{
  "dataset": "rendered roads seen from a driver's seat, with toy cars, trees and houses",
  "train_examples": 72500,
  "arch": "unet",
  "attention": false,
  "init": "torch_default",
  "residual_init": "none",
  "learning_rate": 0.0024,
  "beta2": 0.98,
  "max_grad_norm": 3.0,
  "max_steps": 9800,
  "epochs": 51.9,
  "warmup_steps": 980,
  "weight_decay": 0.07
}
Rows from block 5, named by matrix and row number. Each number is 128 + 32 x the weight over its row's rms, rounded and kept within 0 to 255. All counts start at 0. Numbers have three digits each. After the name is the row's rms in percent of the matrix's.
# short0: shortcut pointwise conv (model.decb.0.0.short.0.weight, 128x256x1x1), inputs 86-171
short0.0 104:105131106145096124134130128132121134147131130105124124125105177131139121121110122109134130122146122147143110128118137098148130065096196148078181140082139179112152073074110064098139131127083087108134191164178061093157169105061123162069144055106208075161156125
short0.1 090:132101096131150126131137132113126175097107123133092142144136139113089119116111117099123158133116135150116108131118102101106121184119090058080092141175137108156071084113178193091168155132220105135068076100161134157141082190175172119178110131167060166106095079
short0.2 115:154122090145117143133132123132127124123121109133134114131131151105131148125137130110158174108141133084134128123135134111135135120164200071098170113112140155167095139082201073130151160122140131144076140139255138144140124063163094133138189178149187123109163125
short0.3 096:167164127122120114119193118136141123148131137108148135100150136121151152148150143138167118119138130089120147129126161133135147132043129152098154014127157134238163145085118071188110120155075122098212115159091089080136142074144129091105136082153163103194134081
short0.4 099:131113149174147154161123108144098139141135128070106133110125135147116150136126118141138148112129097126133124127132128153139116121198099150081152097046125215108097126042224100172150154130167106094136208158187062139138115102104080203137117047121116081141114086
short0.5 130:163171158094140080124150155103174145139095149140135158135175129087107115172154139143124126110149162091131150100103127168116152151130149144143157140182123101152170134143101067129097117083164121094106151141151138142191206140116175147063045120120135146075166057
short0.6 090:141120108079163135110109135122161132139127084136126104168134106122115133160137125165135147118118129111120140127138119129132100124152101125059112145144176117143069134144245135108177156169205148109116146117122177097123023152135072099144132036149150148184086164
short0.7 096:121144131097117107155145155102137131147096164121162136112148145108170103132122126127121077114125129114174150113126133134146119105092133135125163146122034130166138127081098151137083151180093101144119114117097164113130088192157147126154119097118117130108132233
short0.8 097:116108143131145132161122125147119130152133118103126129125125153120124147162117115179138124119137162108154120120157141152160126167165074156131148091151148179178076151123221154103075086164179107150128125097173132152077136179098122115121067059135123077129081099
short0.9 083:168133110116165113099114096153119121101133082142119142111157117122148155108109147123094149139140168113096145154175124080081131183135128113189131115114137096101077120154127114148107116118183170126092114168167156181081135126088167082116048176102075104104108087
short0.10 105:133138133096149076120145155108137142127094148145134171125191143100141094153145128141108127150126155127146169107129122155114171111077109171129146093166069116140136143169080155103085061106142145110111088069115160150136105172086143062121105107092108191047086192
short0.11 082:121121167134146120120137119145115128135144120122148120170136105152170130134191126135145108148132107145124163143141158135100139128144149176115162134065172116064181117101127112225137106097155110113218124200129076137154180097110098076144075124029159041176110095
short0.12 104:120130144125096123142124134127086106126117124118137126112140125128147125123140143102128128123149100107141060124153137128140157045074167181100121133096147119176150111161107072111203111122124103093185178122202068127148170083060121176009148078200166132199169073
short0.13 085:123109123111126115144106176114168138127116128156112136159121138094110092125139121115114113145140144144161094104084130129159134074107204117104157126198083059072129103171048139103164112149109123170107095108170183118069121130165154135087193185166147122080142158
short0.14 115:147163140116157142127147123147127118108123114113145162148137112123132151145137131157160106107138133090135178129167140129106133124096088093144099085129086194210086200025165209097059107127076174122135144087121105148104110179143082072126144206112121166106132194
short0.15 098:097136154136125141141129154109132156147127156104105141153140142132098105132131091152130140139112138179157117113097123147158112082153113154098093201154153132094129104071119136111170121101103152092168200134113101097200122115149049224094203099122196130181189149
short0.16 092:131132131116081091144118127126112107145126141118156107085136134127139134131141164113111126099141107107138109113129116142125111176130164069120144161099154115149152115153139073143109187190114109154176119194156079088139179102031125176062088021185149058191166097
short0.17 099:112133126131069073113107142117084139127108158113128189123144130102121097097111142092123099143131119143128088110123120109108129161154120088168115166098065131119137128131083136091159156157122065139132122165122074150176155145087181170126110075123082087219128139
short0.18 067:129134125128117150145119138114130119149125137127154106119107139115114127132124130130126128133110124131125089094111107146154127045128124146103070131158106130225062149134152114050180138134145136103070185057116171082152080159184133160111190119241145188103138160
short0.19 086:124097164124140154111144104167134104138168098124146103135100093146122150142176080165154149115107063121101137132138175151130105172171097122173131096125148099103133146158092139129054097089121136151158033113153140142097183116146170080160083197070125067128104106
short0.20 098:102118107118104147128108137124128118105123148142129111120127134118123119121107120128128132107120132119121094137111119129127141083032100142083110101140117161219123116086138134101127143106082122113162150063047136081194133080186083174146147087200161189170153119
short0.21 133:135127156124128128121127129132113126131127122131142139123150096124133133134141127140148130122129123101118110114141135148120155124089060144141093069183117144202075207170166163096066106096168159161079095038089160142125105132181146051181094188127096217061089133
short0.22 080:141177161141182157134183090168161135137147097102161115177137119137138149161152121163136089113132143103118166142157165125133122137072159174181058151097189135179120090097139133121183087103087156081172133120111178122120041110065133136102155097126176181198170167
short0.23 108:125131110133115150125133112126131141134130145111130110131117144129119137134129117131134144111108131119120109119112122133130125062230059121038074095184136155141053144150195156079135147095173156119041117049106102129175093126221111091206158172162130192096093144
short0.24 110:118117121152136162141097134125119140119121129137106128096102121111091117125100123098129148109135099120140121136094111122149138126116101081171158140206052134072128151196068160137129153123126138157064127106117161192076149126132146175125146255106058179038160160
short0.25 093:119103130119084122104106120150130102130129132135163123127114147124157115108112106115134155140104094136114103123149142105135151100078229081146137140157146144155161127087074117069110054144106108145133167131225100099113132161097115105042174066149186091164149140
short0.26 086:133129175156139149134138122143098158169138132135131147124125127113097137146162096147134133125112138121118107122106149175151150099077076219173094077106109176229125186111134118108105075067123114134129132060095154159119092108122172094085084131043152105149091089
short0.27 093:089144127139108140145128144131125127164126146139115148131111129107095131148118090137151137101115110141135095115101152147175153098055084148154120106164060141191173149122048134087071117077038115127127148066090146144105136140156166150080140176061129151107139121
short0.28 096:135142140123104129136156121125119134125129127139136119122141123126115116112120106115131133093112147114113123141116133134141148144016078124142111108167113102221118165168056174106071153151064090107151067050081153122087134177163157098066058153195108195122129134
short0.29 084:137152082143157134133130134125123132073118122135078154093131130110109113113077119122097126111126164130135145156112119092099161121095057184121158057097090165062070112111133168106070127118084142156108098046117130109060115099102145081162074178105074140087138135
short0.30 114:113088120124130137136112121124108145149123108117119105136112127132110111106115121124144140126124131136126117137097103117155125111152121090086095110197135118126076132183144178098188142115169148100081133102117157212130056152178099123155168189157131210096048135
short0.31 097:079111111125098124157122115120107115137138133106128091143101114140132127121102139104132115134122124146145122132129129109139105043137126143035087193088117161129089103141184135085195220164180102086094189099098128087196094141143158214141119041204153171127126113
short0.32 092:105092099152126160129160116120140124117124142118176081117113132134184107106116123103118101090114120113125060136144116101128098121157092061079155149157156168094077088103141135114139173208088090121110175111122100072115149158187125204131184089164095126110120150
short0.33 120:107087156174129181086138081189094131105143104139123122088111116150110113113122074147125180099055102106066119177135141124113176187092114077161120070162104154171124167139147152098067117092108118157110114072177123160098129124065124088094118131138110126119118093
short0.34 085:105129129098100109117108123115099138115114137128162117134134120133150135117121169113127100119127091100133087119138104136109111088169102088054078164153153128195099135116192130142210184175195125041118196156099099132188114172165103174111129041253085166141115124
short0.35 105:168164146095119108133115142133138099125119135117153146131152093101161129147140150136115133103140136063123125106159137138120138179144138117166174148073147102151112145140108045145095094150129134180159102171145167117120157094069161065086045083147176136118135139
short0.36 134:112115109135104119140112131125120110129123147104113118109118177126121123108102127125125114122132124140151146138128125104140128115150215079092175159080154183095154083026153095138164121166063115131159185206207065087155157100072039204087193045135180065161171145
short0.37 124:135118114115125133131113129131120117110116114124110131112137127128116127122094140124135126096137137072133119131163113114120150139125087052073118096185142148157037179135194188091094142187173130171071091085143112153105129157173093060169129188200103209058111155
short0.38 089:144142088122106115142132161099124144155113127142153167142147136110148123105115130113113108139145143137147124136135129106147124075129122232162112088067030134157136085142060084157160080100119112099168162138127140133126114105136183088167111134123090094139115115
short0.39 114:102083153137167144083119081152105127114177093128128095157089089180160161115185114143137137182107074164098167158173153124106079141195134143154120137080151106062149091143148120159152134105168107117141136167155127130129119100102136128172116099094113052174094079
short0.40 101:118130134126128116132116144122143106133126136133138105103117122135146118149110138141109133111121112123146138105133111154141117150139150051085127200175148143090153132075148115094121166162130131124121179172157047125142204156097048217038170073124139096125211151
short0.41 103:159130109150113133132136145134144156130111134162122144137153141096121111117137115105144153111125128132134126124080135109159162089138255137106150117144139098143163102114054026140186122077151094126148144144195196167158096089163151137091137183137194126151141065
short0.42 113:175196125099124089166150187095190139166087171120143158122183151074149097173149141124129102128153156112176138061087134156160142138124174183110182136125092125165157149101114073159112116136115109172142107112096167088136140115129173145141121090081188107124167127
short0.43 081:118147126149160122074144110157107152071128124145111155140133056122140117122154137126101128179118146133085132161159140130047170085046102170158090104145091108141174162143093155176152100070121119093113139104045129140166122139168170103140120143111075195112109111
short0.44 082:134161148149138132132165130153127160150137111144108143136121128128092130129147089138124146134113178153122135133102168146163148146071093180194105111136079148189117118126017120082061046081042115114129113042082175111121127133116199087093135171043145130123114148
short0.45 106:116154114154082148131122145130109126120124153116138146142130114138138110112098129100120127133122128136134085133118127110127148011106089206101145127078140129149145119135083123149153156084106123072173171075130077110136161124128127148087070177154166121127160130
short0.46 111:113136144127106129131136134119107138140129152118127152096121144139097148153118128135130110104124108125119091115128138166147136171131007103125067087206099162200137189158116161105067136124142142112126112093066106187114156135120185126166122141094060157131122109
short0.47 094:125098144123128136114121097141113105152173111129137097168108134162141162109151101145166135144122103153119154124163170133136107187159121126157153106101131122087145113156134128169036135092128115187168028147161131160102187096118158072194064176065109059121119070
short0.48 095:079098111126131130127106125141105130139139136115142108110106116141148143146145148122117128127133097142117081127136117145133106078096081109126128115113116144168165111144130097120173197120138112059086125099067135104164135082214188202170162082169092132153126092
short0.49 076:121126163135104135131130136132104133160131130143134115125126078149122126135173128127142115118144105120125115118114168153111148132122082140100130136101178112153196138127079134225109130094148104102208081159084068166154209125171115061165082196036092151133085078
short0.50 098:152144139118118115122108131131119107120131135135130140151150111130138137113150155114129122167127102153129115109147121128121137053090207219131125150063152111151147082100106095156247067141114143077199220185177109095178115127124067130057158102174182079237111139
short0.51 117:123131094115132105133099162088154115128127150170121141131152123124129126120114150110103118155129118184136102132130106135127079155177108144159106192162137081028147075185032108123133097099147144103163140166100156144116181146066197177072094168088082079174159124
short0.52 098:151148124140152140141149113125163124126130114133102104125119125136112142151099156134123137139150164119130150118133110115119117194197137120121113168087184092062102125149228122173127115103169145224093087191110164110108092061120117120236135160156156159076141127
short0.53 093:136167125143129137116141142120168154118125132150116134117117117114117113147141138148107109121136134129117142129061159166103154098157101169126133099164139134139133205113097127120098082085173194137135108104034093128132137128151104063166099225086170129093087133
short0.54 082:147169122121141116123131143124153166123147104152105147129146140138086139103135125135124103160122148171129162130122115141117126142161119173203078139127106129147161148116104132166228078110127159053172181178134098174123128182070100162090146182088109071211105136
short0.55 133:180194144084121083132147168089179113144107148158156164141199138096148132155138147152121096151145166131158125089148128167125123120137146200139103165086112093154178108120103051135131078103120127072164150136123132100167128126099167156095111063128158065212168137
short0.56 091:144133116101134108159122149104153120167119128129139129106143117101127118146154157115128118119157115122153158125103121142144122118147123127166173079145063115167154139223023033156140144165106117127138117144101159130078173120127227126073088144119079115098106082
short0.57 116:097110137138120144149132136125117139131133130119120117130112149147138125116116136119134103137125125147140105132116116108145126121180170173080132236082220117063104085117191134136195136164156108146155142185188119057141139142099102215088111072163205050144126126
short0.58 108:098117111134085142121104127127107106110141114119127109152106118148126120118103118131138136144112140155128106134162123108121122087109132117044078181139177155121084103096203217059132110130095117158143140091133109075137095124163067143137185110223187193121144201
short0.59 119:127103088131091137131140136123135120116118150150131124093119131129135120129089141098131136108137122117130097123117098099120135157112094067176130068137109125156097135202149150122059180169121110191069036102081175144050100100171189072208133191168094197088151154
short0.60 083:090092093128069104114095136109090118110107149123137129076110137119146093103103130093123159096126099143135109118115099110099132112119151059070164127186120139067116173127170136078080218178169127205064130142100081146134134175113034111146186133149150130072118178
short0.61 105:124137142147139127134126129131110141149141142100124128168105125143133132156162132145151133181127121160135141128115133156129115071121153204128120127066118130147160086115182096186204085082106116155138150142137160056183077059178137220153189046139180090203148092
short0.62 089:175135093137155122111144096142133117073122106159155119106159076104165124104136163110095132113126109085108149139170109089055134169157091087171176091124086101099091195176122125167124196141202163121092078110124161194093139138146157070187080211149027157090103116
short0.63 085:115147095127126137159125165104141146142110138102115137183121143125132137130129158088151097156173145148175135107106122129129114058163127179035138170057170159077130083068186135201185157114155113118139182192077092107189136090176056171200124136124149123108140156
short0.64 092:146114160155149161125140118151116152143155098152117111099095122125105144126133056181132164084096132127106123142117153143159134187130077117174107094164095126155114149175055136044054112109120132162113064061142172169073129133127216091131109181090104101107105121
short0.65 125:138154136121095116119149126130123121129122139120158134125144155127157119114144127126146096110131116093124122128120145106141151107103212162121142120101178118145171077095097089137152097152049117101197177186211089096124128143067069106000131115125181053215144157
short0.66 092:092100127139138125133104111131096118117129133107127127090105138140138120089107138104100131148144113148129130144154112105113104154089145093185185144103085172047149121085068102146164172140124147116092201192159092148135174116072092203102143087075058136058118145
short0.67 102:099114118148115123120099121138092138107105122138101148087128130145132095072123124106111127146116124157114162140089120104121135122082179096180175142110150091019144096139063182146124135184073144158137116184157118092101111173102038073108140174117110083104100216
short0.68 163:169213132087112080194145196058181139170079171116136147138177156078126107162135144121132077114156165112206126073107118153156122112121145189109144160123137119114144141077095104145124110131109144135141120125090132103159159140149139158120111147084156103129165140
short0.69 089:149142101101125143129141137113139128116119120118103151125156152126118128114096108138107125096130189108149145135136134083145139142082147110116132129121137138106096093117092186102060096169042147165181106138089160102097089165120034051152205183145161198109110240
short0.70 084:115140116148118122114132141134117148090109140129125148105144131096117100145105144119103132116112148110117096131106097125121158102104135124138096115169101153197097150111170135055174119152122126110045205077135131102142051167116095190062218039214156184111128161
short0.71 129:147126105151102137134149136107129143119119127123132117137122134134140111115118127103132124134127151121137111137109122088132136110173232144118156166079197041072133060139139111171161114151079112226157097169154172055114077133186064096149174138182223114162130179
short0.72 109:139129156143143148135160131120143136117115122152153141152135126112147104141118114152112082114129167090137108135132127133117144219182126138198112125223164090065100162190131181113060038088131181176109099120136151172045113175083142094118118191075134149080124156
short0.73 089:119141136121118125136099125148100106101121128167115151102135103138132139109142149114124142118136127129119074110129129154092140182067176082225127151120095070138203087145084129159120082104064118162141091147204149167127119135087112122092166147141112175114128158
short0.74 084:089102139117097141118108110130097087111129127129158101106126108148155129095112127109154115131131059161121084127170114115106144048039162154124065136117112139102134118095126183113191154181091152088118206145130086126133073151139075154100209145204094180191116149
short0.75 119:103121098142126149120129117125133159104140137147102094116109145150101135081110126105113147141121124175103112145094116103112090121101130052145090178108125119067171056099035141152214182144070121050167162159078134124157101180170099196155211096136078181157132173
short0.76 075:121150118123111105116131164116125154119098152107071175147144156129093108128108133138130089140129175139135130137106139121139169109046117144068095121181125154156177127102094188132133087109081105093179175169078091157143121177146086089107175093098141174147114156
short0.77 097:119113125116131142129102102137130096139167103156121104135103111154132155106108111126156148135118118150116151135155139101123099180149093095138140124123140133068105106159122162124030151117141127184158024131132129145081197095132175089208049194073087107094131096
short0.78 100:134113086123127159122103114125136131111110121115080120134102120105089123108123132115126147085132142094116105140099123100143122094101124050119191127163133149170097150138105118170156154193138110145124097062127164114106151130249110092140180149146098163062077122
short0.79 112:141140173114115133130146105131116124143123123085117114113119140130123141152137136137127098098125113092116115119140159157136155146107119094086128145131172147172176169072141133174115094182137097095189181204155046149124181178066106094066108076093126072175118100
short0.80 094:135118114113097082114135121125126137127098141144137132125153129123132110133137143121118126136127160132117120110133121129115150122022144092153071069177115121245147132163102122123130110135106141076102132113077128150181118095136135108138190147184110212150132089
short0.81 083:113100116119143124102122115134107096102128099126165118114144113133173120109119152117105107107132097095127144149160107090082125117190132078140169111121122141038078118161153118138189179191158137076095164159162129161105102138109090112137138113206078163125071142
short0.82 097:154123130109158132142123155133164160135111105125112118134131140102098112153122127159138148116132145106143155118066131146163125051185147161072148140150125116112138174108132093142145106166136167115126150123109183119125078091200082125145162157195210175110139175
short0.83 080:108104190147162176091131076185122131131174096145141080151104082149144150138185064205128215146057078152076163145146176151128125148175160170175134131121123091128131147144111082104107107075175135110117102074178149133142107126115160116078119086122140081170117078
short0.84 090:122139099100102096160103151095131092138103132096131122131125148113133132137118180083145094115175132100169109098139105118139111072171121076048134162085194163111090132082203147153172162209147139118149152201127077109144135131174049121166150149171148141120135173
short0.85 104:116106115148085131127120099133111126115112148100134090095109130136132115118098147091118137091132118107121109133134109086124142129074178028128178146133165111083167145149065091115145205187095102151084113175150076119103198122106115164074156159194154135111175104
short0.86 106:183147115148133137143151133117163130121122129133119157107132139115110119130111126125119133107151138114137166124115113106113122234151134070226158052153069108093156134156137124186112112154086156233111101182119150168038100099096104112194175136076088119129131133
short0.87 109:084097143104117141114082119142131098129136133138126083105111129144122144137138118159124132121106092123114137130144129167128136077097118094036099181193175159174152172062145174107142106147158131060143186126129078140186185193146053122079141114151123142133129152
short0.88 108:127137144097121103131113156088164123128110172126141150170156129129134117143126144139123107158140128161148141101109098150132103139157153126083083208172142129121129084099114114131154130153165137058161198163086115099218158193142131221103113067130139131146169142
short0.89 140:164154127108165112142133145105137123131114115132101154128157100110108148150133160121113122127163167128139165115128116150112113188159042122148124078127055135144075138165166125158099154101151147139090095093085158128116115096139208128184087119127039175041100110
short0.90 107:102115111113137137123123130122137139124147133122105129133106139145091136117104125129124116130133143153145139147115104102122108083102107141127097140093103159093161070084114146115190117119062137060173177155070103102157130094136069217158227085128119103212170152
short0.91 091:152136136142168151141164101143127157116141101124117095115103114150105154134136139137133112124134161132140164139129118132113112168171099139174112060103113144152095152122220145191172144152153161143115143151105162140089070088153131140202123095143056126113093108
short0.92 095:154142063137120098133125135112162120114120135132125156132139175126153126097083151065125119140155146140140109134133116060139106119163172083124189137109096148036061067092044095097155145178137141132096155162192111114074161124079164117081155174073100076090159132
short0.93 080:135147158124150115136141122141119103135137121128129092123129125136107148154175169123144154113133132132133129130128142175134139073093111163034135110134175153197126150180200075147167152142212101035138142055128096063219141116113121139110132022172152155121133082
short0.94 071:122127145161150134128147120148139163150126140126163110134117152115153133127159116123125129132120128135120124117131161132146126107181182148156209161068167143138146112093109039126148115149143106109115120150198135101142156113107134140086109036123205027146148096
short0.95 071:087153126087115115116096151103137105132133129111129145138118150121125132118092139110125138126118154124110098150163134114164113096047121113136087174201102094151131094148083154069138134096095137118102154101070126111107088180118191183050183089113081183115190119
short0.96 091:148129101129159126134130144123129125133124103127109120161110105117110124132138151141115117125133156128141152132148110130135098180201163131135146206131095119061125100168152099197170054130149145183173141173128171112156144090109093174182168089154174130122117160
short0.97 088:135108123165148137128117103135123152141159116110083101085094136154091144112117110127129144111130136142113167157086121105152110197218141017167174138146185127040121142162147138159121154174138172177091131197157112141076102121088077114147190137084123097102114151
short0.98 079:165122077135132122119134128118144133088122135137103132156145110123125112111089134118094130140118157142137146147143103085096120133144131085107081168142134092014096130110122179113110127150124139172108105171075135153129123152200101086181139210165138181095146187
short0.99 088:129150112139156106120139136112145131105108137120125157107153155115139108109096133123127116148127172151137137155142117094124139131021189185160126111086105101085153074095103131125142075111045128146140150160128177123110066090103118147116168082104143129179182162
short0.100 110:136168103152114142120160131132152150093105151115135166120127160111126107126109137109128119097134162096128115132101129098108138164105129090187170042130089143133109144121089130101051158109050143168038081080092156131067124148174167091173156219125092187057146155
short0.101 093:136151115125137125134135131104160129113103131172150095147158121114174114134132134111109126131116141127140128129130124129136115066145189165081130225098159094164107106092117085127210172148180090098138161096176157088138111189155146155063057090188167138094130136
short0.102 097:114124108107135102111117151112115120142107143120134108109141136102145115149116142145111098121130129103140089117146105144123140090141033125071136100120086198207046153136216139095134161166180144099096106049106123134164116107143188115187090080137085142115073116
short0.103 100:129162148130142155153153121121125119124124103130122117125110125131166123138121130135112106127120142116130196126098132119118119125153203152110128189041178084105164092088133132174168108166091106139203144180161174057072072189127088127108094053155195113125118219
short0.104 088:113127084123138129154126144111115122110112146129124109121133125129123128132125150112125116155154160151154142135133095133103108125086087111070107126144130150186068106103213157140147194154146120112136122048092129065164124108172102156163098070209095214059130155
short0.105 108:118085116147145146091102079165125105117178098166120086125096105173132139094112102146133178148087106165077146164160125102117091195149120074165133111126112135066127114179160150102065158111119122205117046116166151140045146096106148099183108139134104103121145121
short0.106 098:131105150122168150086118106156118116124151095142133119124135087131126140110123102164117161134082118122070134153158143134122127159150073100161112096196118128120067193179085174056057101117180149116077100055138145174070119191108186060086082149124082135095082109
short0.107 086:171127132112138121107139116137126157140113126131151140159118114106137126151148150133136117115131125077123148119116128131139119168183218123203109096110133081166160146183205065164206138148176121179079092183191211186114062113163146139144095080171162087190111053
short0.108 114:144103114114137133144139124108140128127120106146119120103135128118113122125107127136115133082137148111126132125138112129149105227150084019130116122212122113133061141181127187087064161181123164169089036112076185150065106162153133100186129176176082222057106184
short0.109 100:118146109134113147130126153103135158091120134164096161150118145125109115117116124110114109138127139162135126141109117110111132174131129141198103185177121088088188093153037185133090051084122108136159121102115147137092104237060133100076114167062088146092085193
short0.110 084:135117150132113122140114113131112110163154121116135088149104126144150148121147133124162127134149118139136151126136154129131123129152139143108159125064191116086175103119119112209112145130133118137215071203119087139129201053132109067204082181067126071163135097
short0.111 075:138143120126143153140130134126124109130116107148153123112136146133132132123121146112126138124132158121142108127124117128146129066095169126105114139135113151197081132097150113098245122187133149078096222091170139104142063142150083163087194085250154226121128196
short0.112 093:093113129119134126130110112126108129118112119110101103119121137131106144129095124140119125108132154110136132138178104123133145141093125083055109126119139147175103189105255191106115179137176114147047108124159083165159118161084100136198111089170127175095122097
short0.113 081:122094160132123158105132091169129109136168111153144096150097108159129138107131067175151184108077067140105123121143144138133104166160128089182132122136126127091100147155108121056077140121136139168097055064200157146087150137107195137121094140136134085085121096
short0.114 112:085122124130151124134103149137154124116124150163143121129128089119124121151169153101117141141143092143140131131085119166108117076103132191138149162145073123135176081149075067147197203080142117072114158106086156077212167108194171246102082115169088169088148091
short0.115 098:104142130123086115134138157125099113123119139153134142122144116131116125112143149061130105150136100161142065128117126118102156082000103199090118101134081105159165115160075120120161171093135073106118104035107127091177160101166218170115113190140090157157156065
short0.116 107:105142113125100115096102129111149097102143160146125127110151129142129153139123131141119132152113129154120103132179129136091139107087117122127102177175186143127150124048133173082071085089107175097160165144104068100149176149096093119092130124078131103180221181
short0.117 107:112129157110161152144155115130131157133128128066141108147114113148138138159142135150132115122123114102135133114106134131138115101162082215060114130070180176156094170102244101145156154150192136123110143125099098075180092118125128165158047042170153111118072073
short0.118 093:151159117131133127145149158119146146145121131115092171123123155119107126148117130125126115125156155131155146109091146113148128090137145179137151110085096151064158104105085095144123054121051148153156169187098104102090141098121128075181192169063157092148114179
short0.119 096:148123103139151115115113133123147150107123138131102153114128125121091126111107134118111140132132141145130149146145110102095132172167057112179137087172067119049094179171127166131104145123144178171070073130084150191105122115149103095211127196101050176094111161
short0.120 105:117145142139156097131112148116112133127124125135141150135130113106128120143145155113106123148137144130133150128121128131109135176176080184169172158137121124104100159182172089135107141063240141173073097101102151149129181116077205139139009143052084091083118087
short0.121 084:150139196155116133133125116141115127163144131070116141113110113150109152158150119157147101133135100144118112112140144168138126159145099127117127128127154165136153184080210134167094052121141126167149158172116096112137123122073116141143170069053146072147140097
short0.122 109:116142126137138124109138126127134145114141147125126132158126117145141121122152138114119112168130119162125159158120118115111127104124181195174116175051126092083223066137105100188236129091097117056152210196113126122165101101101091192104151058130157085224154115
short0.123 119:165163155100083068126148152101168125136088156126140176128190127082117094160123134122117107125134146113161127098113111129110176119069166184155117117125116097142183151141131089133125083111112115124141120158145103127168137109035155145077116078107189084199201067
short0.124 083:134146119145147120114124123113128138118143139120107159125126101126096121134110132121108133147133159151122157150120115122087136190200120165190124125126149088032168085147155153182140083104119147162136131208082159143101107108109117141175128144050136078169115099
short0.125 102:104119111147127113130140143118117136131139120134148117142108137145152113113130140096136151155131111173142106132071121115141095098185150127057074221167161086079091088164117117068221129137195135131136145112117144110151087130154169192119136153134142124162133130
short0.126 091:105090071117105135124085106109138134131115142115101121122120150132095122111085100110132138128117134141136114133097093083147118097173150061091136077200113140125104119118095176098141145165130134056116148124166106175119108228173069062098201167117083100157113146
short0.127 113:161128130146136119139157133115136134132133116120132146107123131128117135144134145130132128126143130124135145132127121130121125245184096103166123106144146114105084145184199130137047122116172156245094039156116173153078094092091147065208099185081115105103115126